{"time_shift_ms": 100, "n_mels": 40, "input": "mfcc", "qk_norm": false, "label_smoothing": 0.1, "init": "torch_default", "optimizer": "muon", "learning_rate": 0.036, "momentum": 0.95, "adamw_lr_other_params": 0.0012, "max_grad_norm": 1.0, "batch_size": 128, "weight_decay": 0.004, "adamw_weight_decay_other_params": 0.01}
Rows from block 2 of a small sound classifier, named by matrix and row number. Rows with one number belong to one neuron. Each number is 200 + 20 x the weight over its row's rms, rounded and kept within 0 to 999. All counts start at 0. After the name is the row's rms in percent of the matrix's.
After each neuron's rows are labels from the 100 clips, of 14976, where the neuron reaches its highest value: "peak on" is the class under the peak; "responds to" is what is common among them. Only what is clearly more common there than usual is listed. The data: strings of digits, spoken by a formant synthesiser in many voices.
# fc1: second MLP up (model.blocks.2.mlp.fc1.weight, 640x160), inputs 80-159
# fc2: second MLP down (model.blocks.2.mlp.fc2.weight, 160x640, transposed), outputs 80-159

fc1.390,162,198,203,186,206,174,173,218,181,167,205,215,192,202,221,200,187,196,211,183,189,241,210,211,211,198,212,189,206,188,204,200,215,214,202,169,221,222,233,175,201,200,218,195,212,240,189,191,202,215,206,199,197,195,187,148,202,198,184,181,199,201,220,188,169,168,197,194,210,210,196,183,199,151,196,224,210,171,174,155,208
fc2.390,162,205,173,176,187,199,207,222,198,200,186,212,169,190,211,213,221,204,213,204,199,195,219,193,184,221,187,216,171,195,168,240,237,198,188,172,213,192,233,160,223,197,192,201,212,191,225,210,194,175,199,173,163,181,196,207,201,175,171,236,243,200,195,188,197,193,224,190,173,151,214,199,209,218,188,179,183,228,204,233,157
peak on: /ɔ/; /aɪ/
responds to: reverberation; number of digits: 1; first digit: four; white noise

fc1.77,049,210,182,224,182,230,201,222,216,181,189,184,202,194,218,193,214,191,240,174,186,172,219,213,205,169,188,225,204,209,203,204,202,199,191,179,216,241,194,204,169,199,216,177,189,251,220,208,174,198,248,208,158,209,220,163,219,197,212,177,198,211,219,198,172,187,215,224,216,218,191,210,186,175,193,244,215,199,215,186,221
fc2.77,066,204,213,200,213,212,196,228,207,197,223,216,193,210,211,207,203,218,199,191,215,191,210,201,223,196,174,196,211,182,223,212,212,237,206,216,167,196,219,163,183,165,201,232,193,192,173,198,206,226,177,189,227,220,196,214,207,191,195,193,164,211,191,213,215,208,183,200,170,191,192,223,187,218,195,199,184,233,176,198,202
peak on: /ɔ/
responds to: "three"; number of digits: 5

fc1.326,015,204,213,202,204,225,187,237,190,184,183,173,210,215,197,236,184,229,228,208,223,197,191,227,201,194,213,168,271,162,188,228,205,234,186,238,249,226,224,200,202,213,228,196,162,163,203,210,215,208,203,204,207,188,227,166,182,215,175,204,184,236,190,182,191,202,175,224,198,180,205,197,214,214,197,195,211,176,222,170,192
fc2.326,019,207,182,172,174,202,217,156,213,186,193,234,204,205,198,182,215,187,168,209,187,211,212,189,192,204,187,221,223,202,219,161,212,167,223,167,202,207,223,181,170,199,193,209,226,254,203,186,232,166,209,205,214,180,204,199,207,174,208,219,219,179,219,219,215,237,248,195,196,198,196,190,187,187,226,213,176,222,198,224,203
peak on: /aɪ/
responds to: reverberation; first digit: four

fc1.65,168,192,215,186,194,194,202,200,190,228,190,199,179,230,200,193,199,245,180,217,272,195,159,190,203,238,177,184,204,202,163,191,212,210,242,179,181,197,217,203,201,220,190,223,191,190,224,263,207,221,161,183,202,225,188,202,205,219,191,194,197,215,224,197,193,194,188,230,206,205,217,216,202,202,216,206,196,168,180,185,210
fc2.65,144,209,188,198,158,226,178,216,190,214,172,231,198,208,177,199,207,219,189,198,191,186,186,190,215,228,170,180,196,187,178,188,175,232,184,181,191,182,195,196,190,207,206,219,181,202,211,200,184,176,181,205,223,190,170,199,225,192,195,252,225,231,210,184,211,190,200,217,207,212,199,212,206,189,180,216,202,168,190,175,178
peak on: /t/
responds to: "eight"; "one"; number of digits: 5

fc1.289,180,236,202,160,178,196,213,213,207,202,224,240,204,186,213,169,184,204,220,155,222,190,204,190,186,211,189,202,190,187,198,238,189,210,173,242,208,181,205,167,197,172,238,208,219,212,181,236,203,227,199,193,171,208,187,201,195,186,166,201,213,208,182,165,171,201,202,173,158,185,211,177,202,172,213,235,189,206,201,201,171
fc2.289,159,186,196,196,231,186,157,222,207,184,225,204,197,244,213,201,199,182,229,187,185,220,186,189,191,190,174,213,229,167,198,194,202,212,183,203,186,217,210,191,200,182,168,202,162,209,216,201,183,185,181,180,172,215,249,182,194,221,162,205,204,189,214,192,215,212,222,242,188,214,225,173,187,193,195,198,189,225,210,229,186
peak on: /eɪ/
responds to: number of digits: 5; first digit: eight

fc1.385,040,165,214,218,190,205,208,207,193,221,209,208,204,212,182,163,204,229,262,213,222,185,190,204,212,213,216,187,202,201,192,196,222,198,207,222,197,168,192,194,158,200,193,184,191,158,191,188,197,180,178,171,186,200,218,177,180,209,209,201,240,237,205,188,233,207,196,236,188,220,197,197,198,201,196,236,218,207,219,176,173
fc2.385,047,209,189,179,177,201,183,184,228,230,174,228,215,182,214,192,183,194,150,187,200,178,195,205,199,200,178,230,202,213,202,208,222,222,184,172,189,221,216,201,206,213,182,234,192,235,188,219,222,226,194,185,218,202,183,245,178,213,209,203,150,179,210,212,199,199,201,191,213,187,180,219,230,198,202,191,210,175,156,198,226
peak on: /n/
responds to: "one"; number of digits: 5; "eight"

fc1.518,144,223,204,204,184,189,190,223,194,171,188,207,201,217,217,212,215,192,163,204,204,199,238,224,229,211,190,221,229,192,210,200,204,197,210,172,212,188,177,183,206,197,209,194,228,165,212,192,202,208,222,216,246,214,178,200,235,189,212,202,190,222,203,209,197,201,228,237,206,217,203,196,198,177,167,200,203,213,205,187,214
fc2.518,155,227,222,190,256,208,224,218,212,198,220,205,232,204,207,185,211,184,225,196,221,194,180,162,240,214,190,202,197,169,193,167,231,217,202,188,216,202,205,190,215,186,210,166,195,186,196,227,198,204,170,184,231,209,245,169,217,210,177,200,214,185,194,187,198,232,159,207,186,186,199,219,179,208,226,204,187,204,183,184,213
peak on: /i/
responds to: last digit: eight; pink noise

fc1.481,257,207,217,186,201,204,167,224,190,185,217,202,208,224,157,223,199,214,198,233,182,206,223,192,204,224,202,225,179,177,187,167,228,208,189,155,215,188,180,183,193,195,184,197,201,174,211,213,203,211,205,226,223,185,173,147,206,207,179,216,203,206,230,210,221,198,225,199,180,186,218,225,225,191,200,206,180,173,190,164,191
fc2.481,214,215,184,187,191,190,195,167,205,194,208,185,224,178,219,217,197,185,167,212,224,201,212,219,193,189,200,194,173,168,207,224,191,173,193,195,181,175,189,190,212,190,192,208,196,197,178,238,208,206,257,170,183,211,220,247,195,176,198,218,208,230,210,199,197,239,210,211,200,208,217,201,203,221,206,226,233,173,191,194,213
peak on: /ɔ/; /ɹ/
responds to: number of digits: 5; "four"

fc1.511,028,216,227,187,162,185,224,226,207,245,178,243,212,191,195,207,195,194,186,202,206,200,175,183,190,238,181,225,199,203,211,234,221,194,234,182,216,217,201,204,214,169,242,210,179,194,188,195,206,212,214,216,209,210,189,196,204,225,187,183,230,204,208,201,208,229,167,202,217,190,182,222,186,150,193,206,207,201,196,211,151
fc2.511,037,214,165,182,239,201,197,193,204,171,204,175,190,209,217,189,193,237,201,193,180,186,226,214,207,170,240,189,228,199,197,189,183,200,170,224,204,202,206,181,188,195,171,205,209,204,203,216,188,203,194,193,184,204,175,200,172,180,191,217,195,177,186,225,179,186,228,183,167,224,184,166,195,235,203,185,179,182,204,188,236
peak on: silence
responds to: reverberation; number of digits: 1; first digit: seven; last digit: seven

fc1.206,100,204,199,164,214,208,212,211,205,234,193,208,226,217,153,184,209,192,218,188,212,211,170,210,205,202,189,178,251,183,164,210,212,188,176,208,192,203,205,173,214,190,240,210,199,211,182,195,189,208,218,182,182,170,193,149,196,200,196,203,228,207,210,187,185,172,205,170,185,168,186,199,216,183,182,214,247,177,151,214,188
fc2.206,116,214,182,176,210,207,194,169,222,214,192,189,174,208,209,227,196,222,165,235,182,205,145,178,191,177,200,218,236,220,221,194,211,201,205,210,200,203,235,196,195,230,206,178,191,208,210,182,221,180,173,155,197,233,190,219,189,197,172,196,174,204,211,192,207,189,203,200,208,208,198,173,218,171,202,161,167,204,214,183,226
peak on: /aɪ/
responds to: reverberation; number of digits: 5

fc1.455,048,169,224,185,198,197,194,224,190,209,184,226,198,187,200,202,179,198,194,199,193,223,165,247,217,171,193,195,224,193,208,224,226,206,219,198,198,212,202,192,176,221,200,172,182,209,207,214,231,143,235,206,231,158,230,187,210,188,179,221,213,243,193,203,241,193,168,224,216,211,213,186,206,202,233,189,222,207,213,201,192
fc2.455,047,203,198,186,199,219,176,189,213,211,204,190,211,199,203,184,207,185,187,220,202,157,196,177,210,204,205,187,202,240,165,203,217,203,204,209,173,214,171,219,244,215,184,222,220,218,216,207,178,227,181,212,185,245,193,191,184,213,243,186,170,192,165,221,180,205,236,193,210,194,183,211,206,188,183,176,204,235,230,171,185
peak on: /n/
responds to: "one"; first digit: one

fc1.338,157,232,206,203,202,209,210,188,205,206,243,219,233,177,225,187,215,180,227,189,205,174,205,206,182,176,208,195,195,184,173,236,203,237,201,203,181,226,259,193,208,198,225,227,197,238,177,200,164,173,167,180,171,248,195,195,196,231,196,181,195,180,239,180,195,193,183,171,176,156,183,204,156,184,197,236,208,216,221,211,187
fc2.338,120,209,193,190,201,223,184,191,218,174,242,189,199,245,164,216,180,235,213,211,212,224,177,207,136,190,184,206,224,176,190,176,178,204,176,172,217,209,184,188,220,183,170,235,195,205,191,249,226,206,230,217,203,184,196,198,193,169,173,215,207,226,192,199,203,207,213,210,216,181,229,168,178,193,195,182,198,197,190,196,193
peak on: silence
responds to: mains hum; clipping

fc1.510,083,210,191,203,180,195,184,205,191,193,205,190,205,188,218,158,238,199,192,184,196,192,183,198,209,223,228,191,206,202,155,247,222,206,196,216,199,204,220,177,205,170,225,183,221,273,192,185,175,231,194,170,192,190,196,159,224,193,154,207,167,214,233,188,174,166,190,208,181,207,195,208,210,200,241,204,185,192,206,221,203
fc2.510,094,221,226,173,217,234,204,220,205,188,177,208,176,220,187,212,182,195,218,184,204,243,201,172,186,183,219,193,195,218,209,190,224,204,192,193,222,195,176,170,218,240,200,222,181,146,195,174,204,183,185,206,169,189,192,209,200,196,166,166,224,179,198,146,199,206,224,192,214,192,203,183,224,175,174,168,221,266,204,186,183
peak on: /eɪ/
responds to: number of digits: 5; quiet level; "eight"; first digit: eight

fc1.33,164,204,175,209,206,203,174,224,184,161,226,211,181,203,208,205,216,187,211,181,198,224,193,190,229,200,232,214,186,155,187,209,226,195,204,193,216,194,229,202,210,183,204,195,196,249,204,214,183,194,237,201,201,165,209,178,238,197,187,203,204,239,231,191,198,204,232,189,202,194,214,201,195,178,203,207,197,203,172,193,203
fc2.33,144,228,181,172,175,218,192,215,194,223,203,200,150,203,229,200,211,226,222,193,187,210,182,185,196,227,185,184,214,203,185,200,228,206,202,231,231,189,205,132,197,214,223,196,194,205,186,179,199,194,157,176,198,193,179,219,210,207,163,189,214,176,222,195,195,165,178,204,187,193,198,200,216,210,199,198,197,233,206,209,199
peak on: /u/; /ɔ/
responds to: reverberation; number of digits: 1; first digit: two; last digit: two

fc1.445,120,209,164,192,190,207,208,199,221,208,202,212,198,182,173,187,221,230,208,206,200,154,213,204,195,192,220,200,184,157,184,201,212,217,205,211,214,213,241,185,208,212,209,239,187,274,180,230,176,214,194,198,204,208,186,192,190,217,194,196,224,206,220,209,197,183,213,191,185,168,230,178,168,213,196,230,220,196,214,225,182
fc2.445,104,215,229,222,175,202,181,177,184,204,174,200,211,268,217,197,177,185,233,177,231,205,186,197,165,206,162,218,218,205,203,216,176,236,163,175,213,203,235,161,201,187,216,207,188,196,215,212,199,175,203,193,170,180,215,181,239,187,215,187,202,179,202,161,187,218,205,229,188,179,192,224,218,212,195,189,191,211,188,198,192
peak on: /t/; /f/
responds to: number of digits: 5; first digit: two

fc1.81,068,227,219,174,174,202,181,203,188,218,192,216,217,198,158,177,210,227,150,238,185,194,173,216,199,212,221,203,206,221,200,238,212,208,210,229,225,213,153,212,219,236,211,227,187,147,204,208,236,198,188,211,195,169,203,194,195,197,184,191,204,208,207,210,216,206,213,200,178,193,198,212,198,211,209,210,240,199,193,241,183
fc2.81,077,172,196,225,232,199,171,207,210,203,195,181,196,212,228,214,222,170,242,195,196,222,193,208,226,178,231,197,218,205,230,185,182,191,176,179,190,189,169,171,213,198,235,204,173,216,184,165,195,199,199,190,215,209,167,189,227,197,220,209,185,238,227,205,226,196,209,211,249,214,217,202,222,174,191,202,160,216,175,195,242
peak on: /eɪ/; /ʌ/
responds to: "eight"; "one"; first digit: two

fc1.366,051,201,214,212,177,171,211,185,197,191,244,188,179,158,243,170,205,194,191,207,213,227,203,182,217,178,204,196,206,229,184,226,200,181,244,239,167,208,183,210,185,167,204,193,189,197,189,207,191,198,196,170,192,194,176,183,218,186,177,200,174,221,205,177,179,193,209,202,197,189,187,187,198,186,215,224,191,206,194,178,207
fc2.366,061,145,188,174,219,222,197,203,221,218,202,202,229,227,200,196,160,195,197,175,166,184,197,234,211,186,206,166,169,197,217,178,166,195,183,214,179,216,235,205,200,255,181,194,190,219,192,181,202,217,190,232,213,228,215,208,186,234,231,176,190,205,203,196,208,221,186,192,201,212,178,194,172,226,183,167,224,191,224,200,208
peak on: /i/
responds to: "nine"; number of digits: 5; mains hum

fc1.331,059,222,185,232,211,174,198,211,242,186,224,215,178,182,227,220,185,213,186,214,181,178,194,232,203,177,213,175,195,185,195,175,223,214,205,217,189,191,175,189,242,205,190,220,224,211,177,206,218,208,233,184,213,185,185,182,197,180,232,241,180,175,201,219,210,199,184,232,220,180,197,225,207,234,227,200,202,169,214,214,169
fc2.331,060,199,205,204,152,191,210,217,204,192,193,207,206,194,208,204,200,193,181,206,185,210,211,176,196,188,199,200,216,230,201,228,167,164,182,226,163,160,213,211,182,162,205,193,175,208,181,162,172,208,203,214,197,214,210,222,179,218,179,193,194,234,151,185,186,191,218,185,204,227,202,156,194,180,175,209,201,233,195,216,207
peak on: /t/
responds to: "eight"; "one"; first digit: one

fc1.312,224,235,193,186,183,195,239,193,215,192,185,190,172,185,206,201,233,199,170,185,185,194,199,219,247,189,231,217,204,222,178,199,200,230,192,234,210,195,179,196,224,197,221,219,216,191,176,198,173,211,213,220,209,180,186,243,251,196,179,212,178,200,203,161,205,198,209,177,198,186,152,197,216,199,175,204,204,180,200,207,165
fc2.312,185,183,181,202,191,207,179,170,215,166,195,222,185,180,177,190,199,200,216,214,167,183,206,208,201,178,249,187,198,169,197,201,198,195,168,206,183,231,200,238,206,225,203,201,209,174,185,154,192,206,176,219,176,197,185,171,209,178,209,226,229,204,213,206,210,157,189,179,202,218,202,181,215,201,216,223,176,211,194,198,187
peak on: /u/
responds to: number of digits: 5

fc1.52,086,219,228,244,178,182,197,204,188,203,205,194,217,188,236,213,236,205,224,218,215,173,196,192,224,178,185,215,202,201,205,197,188,212,196,173,195,170,158,210,194,169,166,221,203,166,180,221,223,171,205,190,212,223,178,202,192,201,170,201,183,182,204,178,191,229,194,198,197,206,236,244,178,194,206,203,176,238,209,222,188
fc2.52,100,213,195,202,186,222,177,216,173,216,210,203,195,218,182,200,201,192,187,210,200,200,210,206,195,211,226,237,218,186,194,229,192,183,226,202,166,167,204,190,186,223,210,168,209,175,200,177,206,201,219,240,195,202,203,169,179,188,213,225,204,206,196,211,231,196,209,172,184,187,252,219,218,188,197,207,182,207,198,205,217
peak on: /eɪ/
responds to: "one"

fc1.558,024,200,171,200,184,211,190,186,222,181,211,191,220,178,211,231,205,186,222,203,203,215,198,194,250,194,228,257,192,180,141,184,163,190,200,190,185,200,210,199,179,194,217,142,176,197,238,217,211,188,209,204,174,198,178,172,218,194,226,222,196,188,207,204,186,173,221,203,183,202,196,186,174,198,190,191,219,184,222,246,215
fc2.558,031,190,205,195,205,184,197,210,204,218,202,224,162,206,178,195,186,211,159,177,179,218,212,200,168,186,176,150,190,206,229,215,213,206,207,194,195,229,177,203,207,210,204,232,201,189,159,185,175,209,184,192,218,214,211,231,186,190,166,183,217,223,205,200,210,230,199,192,212,172,205,202,228,180,185,211,196,189,208,148,205
peak on: /aɪ/
responds to: number of digits: 5; "zero"

fc1.93,178,227,175,171,185,201,176,192,181,202,214,198,199,232,185,202,219,202,219,210,175,160,211,187,206,182,180,208,228,167,203,210,213,188,188,179,229,159,212,143,224,186,152,196,206,218,197,225,217,204,233,181,163,176,182,192,222,216,232,216,201,166,224,185,203,206,211,212,179,184,200,240,194,234,176,218,210,211,196,220,174
fc2.93,161,192,196,210,226,180,214,177,234,184,174,230,205,189,219,190,223,228,238,211,214,179,167,202,221,179,221,197,218,196,220,219,183,198,159,170,200,182,222,174,179,218,243,205,190,206,177,226,199,197,211,187,196,208,226,207,177,208,187,157,224,231,179,189,209,231,178,176,195,232,222,222,173,158,211,173,204,236,256,224,226
peak on: /f/; /t/
responds to: reverberation; number of digits: 5; first digit: five

fc1.345,160,182,220,170,221,190,181,188,177,170,216,213,201,203,183,219,224,226,243,185,178,220,189,218,189,174,224,188,181,205,193,176,196,205,167,169,194,196,221,178,194,189,177,230,193,165,175,211,179,218,194,174,199,201,178,199,176,196,200,188,191,212,162,209,216,197,195,210,190,177,181,208,186,166,154,205,226,203,231,197,177
fc2.345,158,188,217,193,189,186,226,180,202,191,215,207,234,251,199,193,172,166,188,217,194,183,202,242,182,207,160,218,193,168,197,219,189,202,198,183,223,247,223,181,202,168,181,190,241,188,206,243,220,199,215,218,210,235,231,149,168,196,229,207,193,157,221,199,201,197,181,180,157,195,209,169,193,196,190,181,219,206,214,165,220
peak on: /f/
responds to: white noise

fc1.145,026,213,191,202,193,192,193,201,181,184,181,183,230,178,184,188,155,149,222,208,202,181,219,208,186,193,209,204,147,173,227,205,184,207,192,179,231,246,171,198,217,168,202,220,206,208,173,175,192,179,217,161,244,182,215,201,193,218,194,201,212,193,178,184,205,184,186,218,220,199,247,195,220,185,177,204,201,202,208,215,220
fc2.145,029,210,193,195,202,237,209,176,184,179,199,210,173,223,209,235,249,247,171,195,174,205,209,207,220,225,202,202,206,206,153,189,225,174,224,204,202,165,193,196,165,227,226,196,193,205,220,195,188,223,147,226,191,224,190,193,221,184,184,206,217,188,227,195,218,199,221,173,228,206,195,206,182,230,218,203,175,218,167,184,186
peak on: /t/; /n/
responds to: "one"; number of digits: 5; first digit: one

fc1.194,184,193,208,182,182,225,202,202,220,240,221,195,185,202,215,197,219,195,190,187,195,198,192,172,197,172,195,196,249,189,230,193,171,192,187,173,181,215,250,161,201,207,196,188,192,204,190,210,230,223,193,191,178,183,198,174,235,209,155,193,229,162,236,163,216,185,228,224,203,197,187,197,213,163,159,162,193,216,199,196,206
fc2.194,151,209,174,230,219,207,180,221,212,183,229,218,207,199,196,190,179,189,204,211,193,189,201,232,181,194,200,187,198,244,196,194,211,181,178,214,205,217,191,161,196,187,220,224,194,195,210,211,214,197,204,189,213,209,156,204,165,165,182,196,194,230,198,218,224,209,225,213,167,211,237,186,195,209,179,206,170,209,212,192,187
peak on: /f/
responds to: reverberation

fc1.162,156,200,217,214,201,163,191,184,206,194,172,204,196,239,188,181,213,225,184,217,245,156,201,237,211,221,176,221,209,201,146,181,214,223,193,191,189,195,168,220,202,197,213,223,214,215,201,238,179,204,215,180,244,188,183,219,250,235,195,213,186,201,199,222,205,191,206,223,229,209,172,193,196,174,211,189,192,172,198,213,189
fc2.162,145,186,217,220,189,245,191,206,230,189,214,191,205,224,224,189,191,188,200,190,194,209,191,177,221,171,227,202,193,182,216,200,167,241,157,231,181,226,201,229,206,189,203,217,196,167,209,181,195,214,204,202,161,213,191,185,169,160,208,205,185,229,201,186,208,190,198,178,224,201,233,167,180,197,197,208,184,194,216,212,219
peak on: /t/
responds to: "eight"; number of digits: 5

fc1.284,023,208,230,187,180,201,165,209,186,234,217,240,212,205,239,185,197,240,202,142,220,187,225,205,164,192,227,198,199,197,195,170,174,200,228,171,189,196,199,196,225,161,198,228,196,214,173,193,228,196,154,184,191,217,230,217,191,208,203,197,179,223,194,177,193,193,202,203,194,212,231,220,207,165,158,182,179,201,230,212,205
fc2.284,026,225,199,197,207,194,226,196,169,185,202,175,189,195,182,214,196,172,202,209,179,235,182,192,225,170,167,217,216,200,221,245,200,204,164,217,207,184,210,198,169,194,210,209,175,164,216,219,202,213,237,221,211,177,175,139,234,240,195,199,213,159,204,217,222,212,204,215,191,172,202,180,187,229,209,213,207,179,171,211,198
peak on: silence
responds to: quiet level; number of digits: 5

fc1.262,076,206,223,201,167,199,199,205,196,190,180,212,194,217,237,207,201,260,214,170,229,168,229,183,178,221,210,177,208,193,162,181,213,214,219,172,217,212,196,202,212,193,223,212,203,179,215,250,209,216,162,190,188,241,186,220,181,219,195,188,177,193,155,175,206,180,192,233,214,180,197,214,188,180,185,242,192,201,181,182,215
fc2.262,089,211,185,196,186,206,211,178,173,211,200,191,179,201,177,200,202,207,188,209,208,191,184,198,215,171,207,219,211,201,218,195,203,178,204,197,211,175,189,202,197,207,206,232,197,192,193,188,208,191,206,214,219,160,184,176,227,203,189,193,226,218,252,205,200,206,193,181,183,199,214,201,217,201,182,159,207,187,245,223,171
peak on: /i/
responds to: number of digits: 4

fc1.227,053,219,236,216,188,202,185,202,217,197,222,207,217,175,220,226,173,175,202,184,228,169,197,227,198,223,203,210,223,228,173,199,206,203,222,216,178,207,185,222,182,185,173,229,193,179,159,225,231,207,187,194,213,184,202,202,228,190,174,159,182,161,234,208,192,201,204,224,211,199,200,216,229,180,198,152,218,189,194,165,210
fc2.227,049,207,191,184,234,211,210,188,177,181,211,223,203,207,197,211,163,230,210,212,210,199,198,206,207,217,200,225,208,229,200,213,182,177,216,188,200,175,222,200,214,232,223,205,199,171,217,203,199,224,186,201,203,201,181,209,209,233,201,177,213,204,175,212,198,180,201,180,154,213,215,212,188,181,217,220,163,219,230,230,164
peak on: /n/
responds to: "one"

fc1.635,044,182,204,224,187,201,198,230,198,189,176,224,214,199,195,178,169,179,220,225,214,202,221,178,160,190,196,217,185,184,213,152,176,197,197,170,219,233,182,203,217,213,178,217,211,181,243,212,196,228,177,202,208,192,210,196,192,191,176,170,252,199,152,207,189,205,207,187,173,207,209,173,200,170,206,214,216,202,249,170,197
fc2.635,044,232,214,201,183,197,228,193,212,156,219,182,219,211,198,185,235,203,196,205,216,217,201,199,209,203,190,204,226,226,221,234,202,184,211,174,207,170,209,167,235,184,214,193,192,190,190,203,189,202,227,217,207,223,221,186,188,207,230,213,186,229,204,193,197,220,207,178,198,201,231,202,194,209,149,226,188,165,197,210,193
peak on: /i/
responds to: "one"; number of digits: 5

fc1.180,075,186,198,191,180,195,206,215,166,179,179,194,188,196,199,200,234,216,218,160,181,180,212,184,218,219,192,182,187,208,174,172,238,231,214,220,207,224,176,183,198,165,213,242,199,206,222,215,196,223,198,182,183,197,215,194,204,222,229,232,225,219,191,174,211,207,199,190,199,162,200,199,205,218,182,180,187,209,185,219,162
fc2.180,079,174,208,231,194,157,174,228,212,169,208,209,202,217,212,195,167,186,210,195,203,190,182,249,193,206,180,198,237,182,195,190,178,204,208,198,182,175,185,188,184,189,182,178,231,203,186,169,225,170,229,176,200,218,205,189,200,190,190,175,223,207,199,189,185,189,188,234,241,206,205,193,179,201,179,199,175,205,236,190,218
peak on: /f/; /aɪ/
responds to: quiet level; number of digits: 5; "four"; first digit: four

fc1.406,055,229,198,227,193,194,184,215,182,207,219,211,176,199,240,169,223,221,220,219,219,225,189,200,216,175,202,178,195,213,215,206,184,229,192,200,204,217,253,231,226,211,191,224,181,220,171,205,180,175,159,177,167,240,203,208,203,203,184,183,183,192,244,193,179,182,179,191,191,187,161,196,212,180,196,190,182,198,221,195,176
fc2.406,057,195,185,170,196,214,195,183,224,205,190,203,214,191,183,205,203,182,218,180,191,180,213,201,188,222,173,224,218,174,206,193,227,184,216,195,227,186,172,149,169,213,239,196,183,162,225,221,224,188,218,203,237,179,219,137,229,193,195,212,202,214,224,211,176,206,218,218,176,168,201,183,164,208,168,189,200,194,193,186,191
peak on: silence
responds to: mains hum

fc1.109,016,185,246,221,215,232,197,199,203,200,198,201,184,206,207,206,185,193,179,215,197,198,231,221,181,212,168,189,186,212,186,201,214,256,199,170,234,197,217,203,204,211,179,214,207,140,184,175,211,178,176,197,214,207,171,208,195,214,199,168,206,203,192,195,180,201,230,181,199,168,247,224,175,218,191,220,222,224,213,201,178
fc2.109,020,229,170,178,194,187,210,199,192,238,190,207,223,227,186,185,205,208,197,184,197,195,201,195,202,200,242,246,214,180,215,160,166,158,196,206,168,154,191,189,184,183,196,196,182,254,194,214,205,209,234,211,192,208,215,187,225,197,200,227,204,207,218,214,215,207,183,212,186,224,189,174,235,191,190,175,189,175,186,200,221
peak on: /eɪ/; /n/
responds to: "eight"; "one"; number of digits: 4; last digit: eight

fc1.276,043,206,217,228,207,193,240,222,203,233,219,227,195,213,212,212,192,209,249,195,201,219,202,217,223,169,181,215,204,205,193,183,211,208,178,232,165,164,175,201,220,187,205,185,166,191,181,181,224,192,211,183,168,195,164,196,186,192,199,202,208,201,181,200,211,186,182,221,197,185,187,211,224,163,180,147,210,236,217,230,187
fc2.276,049,225,188,165,223,195,183,224,192,158,182,189,201,192,202,180,216,196,168,196,213,188,187,177,189,219,221,180,223,185,178,205,179,187,198,175,241,228,227,194,159,208,185,201,208,204,204,200,178,217,184,215,238,199,240,206,191,200,201,201,195,213,209,219,179,219,231,180,191,195,238,168,183,228,221,224,174,162,190,208,260
peak on: silence
responds to: last digit: zero; number of digits: 1